A small contrastive audio-text model, trained from scratch: text encoder layers 6, muon at rate 0.0043.
Rows from block 4 of the audio encoder of a small contrastive audio-text model, named by matrix and row number. Rows with one number belong to one channel. Each number is 128 + 24 x the weight over its row's rms, rounded and kept within 0 to 255. All counts start at 0. Numbers have three digits each.
After each channel's rows are labels from the 100 clips, of 14976, where the channel reaches its highest value: "band" is the frequency band that holds the peak; "top examples" is what is common among them. Only what is clearly more common there than usual is listed. The data: short pieces for a synthesised band: melody, chords, bass and drums.
# convs0: first 3x3 conv (encoder.blocks.4.convs.0.weight, 128x128x3x3, each kernel summed), inputs 0-127
# convs1: second 3x3 conv (encoder.blocks.4.convs.1.weight, 128x128x3x3, transposed, each kernel summed), outputs 0-127

convs0.40:141121102129160149158080125143138148127114112163108127085160147160126177126109171141128135138103139143103206132149143111136183130114160144119155105139101145078171113122113146158122077126125103118120104160053106138103158102125170140167120131131140129137128117161141155150107093089167089148140143152132131148152122126132135142103124122107124142143148158131160121090130115123121125127145
convs1.40:112139158118112118102112131096132089140138146137096111130074108124117070121119116137136123134141155071115113111130142124103130168164129149113119143167165117117128128147129126129106137115102122106131106097129112147097121104138098107110105090136133098137097141113147119108149067105128095145117168108121107071127140123160177102074120094122116130112100124101092117046125164153098139135144
band: 2000 to 4000 Hz
top examples: trumpet-like; bowed string-like; melody instrument: bowed string-like

convs0.95:119133107130116158134099144112103197141144123166142123118175067129153118112087169124152124163122123126151141128124105142122126127126108106132077116168168073133124107128110138128138165136167123140090135083128097107120110099111159152122096082148122101119099152103111110127099118113090120106123128120138102134122086106100107147163112086140105125111084113157120157126158145141168096118144
convs1.95:129121126101170166136111133158121117154107138120101132159143134134147132150122107149127118161092100151119148140104126105094120121128111129112153117093104142175065081136163101137132170089129107095110150092122132104116101134126145179104131104139109146121124127139123147150152131111114088151093114100092148101081120130165186100102117145096090133111131102126143088132139099131127142191159
band: 0 to 250 Hz
top examples: kick; drums; bass line; open hi-hat

convs0.78:090122111144096104166112157104112124133113117114083118123077083108139091140120146097120088130102121142108076133092148087108087117121101112111207099142122150154117114141144129106115126111140109100132125113120134106137138119121089118090137152134119146112112125166129129154140146098113136120106134109160094120140153112135062085140108102116148091088142139125092122104174122143121079122131
convs1.78:117127132122141120109112170148083091136102140126162128117111144113118105146105124125164079124138129143132138143115110097137124136124143097153081126125119192153156142122122134128189112158123074126113127148121130120143181091125178116107183152118102092120120105153118123144097145125112152129110117137135120159154132136089142118092138129109098143215127124106132151099126130096135153180145
band: 500 to 1000 Hz; 1000 to 2000 Hz
top examples: square lead

convs0.17:112134127136146152108152123110085106099174158136130108136120166144114170113101105090117096124158106143101093106109088124160123102162116143108104143098135105137112140138071149129081110113130112145137141089151146153125093070152126151060132119124078095111129164127089077094123103130140108161094129153113134095109092108112118128110102117137133145155142125109115125143134093129144127140137
convs1.17:112120091115159114144152164062106112104090134124184125105078135157121096127129106145181096131151129101129089115118120137119142120135125148150144108072101149122118125112098078161135156086145141141122147105116099133112161153112150131109138123134139106122154109105104124112114123088120123149100152114117124122095109149109139102061128132205130153116104129092138118138100111123127143144159
band: 0 to 250 Hz
top examples: kick; drums

convs0.97:147138110137138106140111154112169140100074114153128119159152130141108107124092135151097116132117099113154098163049127099143101134156109160107132108130179100161129135134089129143138111128138123108133106151082141140129114069118168116130085085113108143125178117108103099177120124087119144171137120134130147126128129129103104170117090135120127101095118177127130129137084127149119109125140
convs1.97:089125097104162110161104132115082146118120146160099095102137101087135116107147119168108097128105135129101141094147155082145150164140123128125122131130112113172202104163141132124089114106117123122111147117088156142119106120130108112104112095096128141104106138139127109088101098147155101080131120124139170118126145149143123096147109176129075152114095114150145109134137157160129088114115
band: 250 to 500 Hz
top examples: key: A# minor

convs0.20:135107129138111148118097037113146083144114136103139128157101132133088123114115118117123100082110088103127099109146122133154119100148141147117129154111089118095116132094155123159093109109104160081099129164077123157094132092125096141133098159123154131121094130136109109113097152122120088124145151129108099131099122116131153164106109138123122148089141106144187114095133145102140149099136
convs1.20:106096145149103155098115109141150133115156159125154133127140128155147096161096129125153095174136130099103120126108117139102169168099157092114152142115175131086119099116124102157107133127117145099137114155170131096108112140123101085120138139108148109114115116113079136132124121123151141152146178122131120108107113169131112148177149142169135134121128116138060144128093075077144144087125
band: 0 to 250 Hz
top examples: reverberation; text has "room"; text has "reverberant"

convs0.96:113139119127077154110102151173101128095112151139073116128119107115150122165135088143128100121133136144125109119078135124133112115149101093112091145151141181120092156134085086141155093170115114123143152148148121116082151119146137112126109120178087115139183158095071107114148131108150115146132159102133140115108127167091147133137105123141131129137117124136154152133117159155135103170102
convs1.96:134103098105128111169098147157144122118146137164106143142107124130189141116098125148192087144103161101105114132119137141117154174128098149119154152085131147116101114108119110134113122101158119104102134093136139097128134149160114116128141181091155151112111141139067171104122121121124123155095114128097130142142132141130146113147138124148177188141121145141097140093152090174140134101145
band: 0 to 250 Hz
top examples: kick; drums

convs0.9:128122129097122072095119125108125127147162114106149096129143082111089117118130108108127113146108105107131076152141125140155127115128132109098100123094115152153102121100127099147169111097121153138170114099142092147182107133125124158183124112147123095101144115084148137105159168117122133162117154113134117116137119076130147097177118078117157096124099154141138134158106115142106134082093
convs1.9:112103128136144159165149159117131116121139105158104105159146131103151112148152077137144118129129136080139141133108150136101117130119130111123112092079099113186112118127090137097089130112098075116068133137080135105098113128117141085110107133130141136116084112148125172147151146115104140119109116138137125150088125166104070128120129133101085122066131125107092132095082125127123128134127
band: 500 to 1000 Hz
top examples: square lead

convs0.65:134174112154139116154138114088121070108163113117088139147118163117140169153116125182173100098098129105137122156171105130100103144115163139157128130126107138135124103098122138119109111133110195101119172117103161124149155120107097112149104136121110134111110119100147140101142117121179119160127129142126145071109141084146103104120106124119103150134162114120097118103128134120178144166105
convs1.65:102134100152148101097139113123193101122121095123126149113101095144092153118105100143069107077163079162122108127094138130052155141135119138155125142129085122144083139108135114147136101102121116129084096115121121110123146138109123115139092126121103124192134130103130123117110145101149124098133168144129133115121126122120144074112125127103135151151126108148133136112130121167159093160096
band: 500 to 1000 Hz
top examples: string section-like

convs0.123:155128144130114134086144172095112111158150132062167148097117108145083110157071123100138138157116119101122156144108139123174138106124147119149088109130142110115138117141114135138128140151120099153176131127151110123105125129154149175135080105115093137159121139120128166137158126082149145142123166077125136087138129124097117077115085159129122109156120130154131108176113123144156157115137
convs1.123:109110135163138164090119125137131146125141115191097125136145091131097104121099099152121094135035130128099124140096103128126121126137134164119111157118111135125147158109142122111147106134126148131110098141082116158144105093109105101144115140111114093089145122114099144081106122069093116090085119073108124135147132109132119132115112130103096150092129153158124123168106136127112092139120
band: 4000 to 8000 Hz
top examples: harpsichord-like

convs0.56:124105112138102150150140126133144121113126112140113128100148148106131150101071080111158140179139108170137139127110133092125153133101124123137162125132112076129117087137120149138117123163120129159120150127112106081049142109134117077110116135118116124120127139033123107116128169122157155116155115138148141152168129156164090131137144150134113118096113150119145083106116138155149132105144
convs1.56:083133100142139141131111121179106144180140144147129122091107118087086157113109122067116117073102136173085115129142120134119153160102100113131132134128096091117172125113159138114160137113121107144136125123167119119121105119107153143156129112138089135160142132200094121096108139127090119109115126103133177139121107163116122106125123114091107143162113115096169105134125121108111120104095
band: 500 to 1000 Hz
top examples: sine tone

convs0.7:138157151131119078080143162114108114111136122085127129113111135072055135125109156159155122108173145123112126130111106127127137114121135098138124135145178133123114137147116120135109096141127104140097108095103107141168143120156154122113117131132184119101142109109110169137139143129079143137111163145104108090135159135112116094105165109065102121174103143157109115150128106143110078132110
convs1.7:084128124126123127109109108115145108143156093135160112131116126132087149096135136083136145095132137117120107135166107124175107170123142161124132084113081156189107134141157134111117130119125104167127135109106089119142117103115152129113109147111137127170097095117133135164142119155134097134068131111093175092098134156150114141098143169149131118088096114097101082138098100127145090138138
band: 1000 to 2000 Hz
top examples: key: A minor

convs0.12:110099122145143093121123159149118099123113093124132116128099138134148126137127173143117095134116127154118141105131137127149111150114122108109122185124173110141128119148137089148156133153097090157102159131094159111099124119158167150145165122128100123108166135115097130105142164111091124139126112112096126147115103150102037140163155149100146131185170151103178136083123144123115126146146
convs1.12:092134135134099141124080207118129097115144142133119130165095136129146113136167124123153156147130124153114145127125108127099121124118175080111155105121117118163121112115102133138139144134111128124108142128103132094157127064160111100140133152118130096115091143156111120122150152114079108100130078146106110133149078124133037110174147087142129137134128142106135142110121161107130142138151
band: 500 to 1000 Hz
top examples: square lead; melody instrument: square lead; sine tone

convs0.55:126084142158107093101125120098105113098146142092175118163110137121087087153087095141154133091137125109143115157143127134149128113127149111161128154127151150121150186102125115120136158123097103108158106106123125117135108113102157183134137088110167138110148132125112133150124102112119072149081158112102118116124140111111150097101097161117141082169136130166134133161129145126118181127100
convs1.55:111126132136128183106162140162110136138132144124090148138088118159119103160136101093113112150120084117113150095121119145172138134134163162137117110147152141152117134135111097117138133148099088111149153098079106110095129107126072142096118105116126082111120120100123149100117132112075103083164158135142109139137097160110152115067154114127094180119105158130136122164115098127137130104137
band: 1000 to 2000 Hz
top examples: key: D major

convs0.31:173125120133114114134154106127128106103127115114103135141119126113109131110106106137052070146100100108155144085095131146117092092099148121115157145162149128122144135091124149112117075139128081181154140138113088145142124076124137138133075124120137122184127132117125138114129101076119138121106139095111143144117132103118112133168138123079120120094128129105093100119135134123086120127177
convs1.31:126103114131160146166093135114126136140102119104134135113115142149154096137128139142171107126106108136100171127129143166158146111133048159142162128100159126113124121097095135186119102111161148088159142116115097139129160171148137147111120144091141179166130134170105135140108116167118126158094148111163134108083135138151155118107129143166167128126097149110104108163149110147111110125135
band: 0 to 250 Hz
top examples: kick; drums; bass line

convs0.82:118101126128109135107128121113174108128087135122097099163129131141098178108166114139096140127107136146121125112142140133111107141140122146094141096118112146156139146126140152066120114119148141131096122145119151141106142181109098112133123073123107132140091112072056117149114077116164137094121073115135128140133128119110114089074111086153092121105137129092086112128132137110128095122126
convs1.82:144140131125085152101116128093110102133172133157124134106116160147118116130104143138140119131156130119123123135143111140130171139162138159166155108100135153134121127122123140039156143148141104146156166133183170113129109152168128127141142153090156093102122175194099127156122125103105137140144143144145141148145102095113117130113105128125134121088147135137051126103097148123144161127139
band: 250 to 500 Hz; 0 to 250 Hz
top examples: clarinet-like

convs0.67:131099163115110153112085088154125126119113137104138120137110130123100117136125080194137126089113130119131102145113106139134099120166124103150085154095130166109096108114129101101117102137167148112149131109123164095098140185111071111136113161160142129113149145106112103107156138073122070151147129134120102123122138135139125137123122111099109082078141088092143130115119157141152114116137
convs1.67:125168099088128108130116096100118118089133085129150125150146101108134152146107116105128116126129127070119148130143122115066167150104175090138115125173106120072098123137144158131090095103127169106124113146130116151108112132141130079125113129127151127132134100145135126097110117101126153114093165146128112104106187125113128113156104157134144167102141122103074165150124127118132129186119
band: 0 to 250 Hz
top examples: text has "noise"

convs0.60:131112091150151113119164066148136116126104124090144118130100095138141135124115139090081130130130092121132113135117071104121114110129122125148119170076116124156109109127107142084142137072119102177102117116113128163135127177103099097123141098136088145137153134145120130102123108134085195104135086158113093121130169138130115119098089113157117088132119112137110113111126164094127125119129
convs1.60:167116152132113132127139095129125099153136131155144161146174175139131179129117156111145146144151115110130138120156118129119118066098137126201128091102152114102097105145144149138144122106141090155127128121117114094086090170145098104075161160128141116126086148129136097152165114115169138140182109108124160109127102140095110109123094109136132136125122104150118127100134130076130147121127
band: 250 to 500 Hz
top examples: clarinet-like

convs0.116:130127156213148124111137132134096140110137105136130105086168111126137096098106103132146087111138117144108093123089127117098086129142079119084086139123110140092125116095142157144119121144116121131115154079148110125172110144146117159142152117148116109076129153182155099120108127134116147096132116122114089124134115121122133106140143117116156089194118143129157152099119169121145117152108
convs1.116:147161148098151117148119127129100120121137146137163163108149141202155124120158087132143143176139152124148131074177135143098114092105133136123130162089135120113085097123142126119123145096167136148103154110122134156132139115139090126136102160109132099116153147117129128134177128143100155134110164098121094112114115151152109097084164087097109111136107113059134134127129129110120139119173
band: 1000 to 2000 Hz
top examples: key: G minor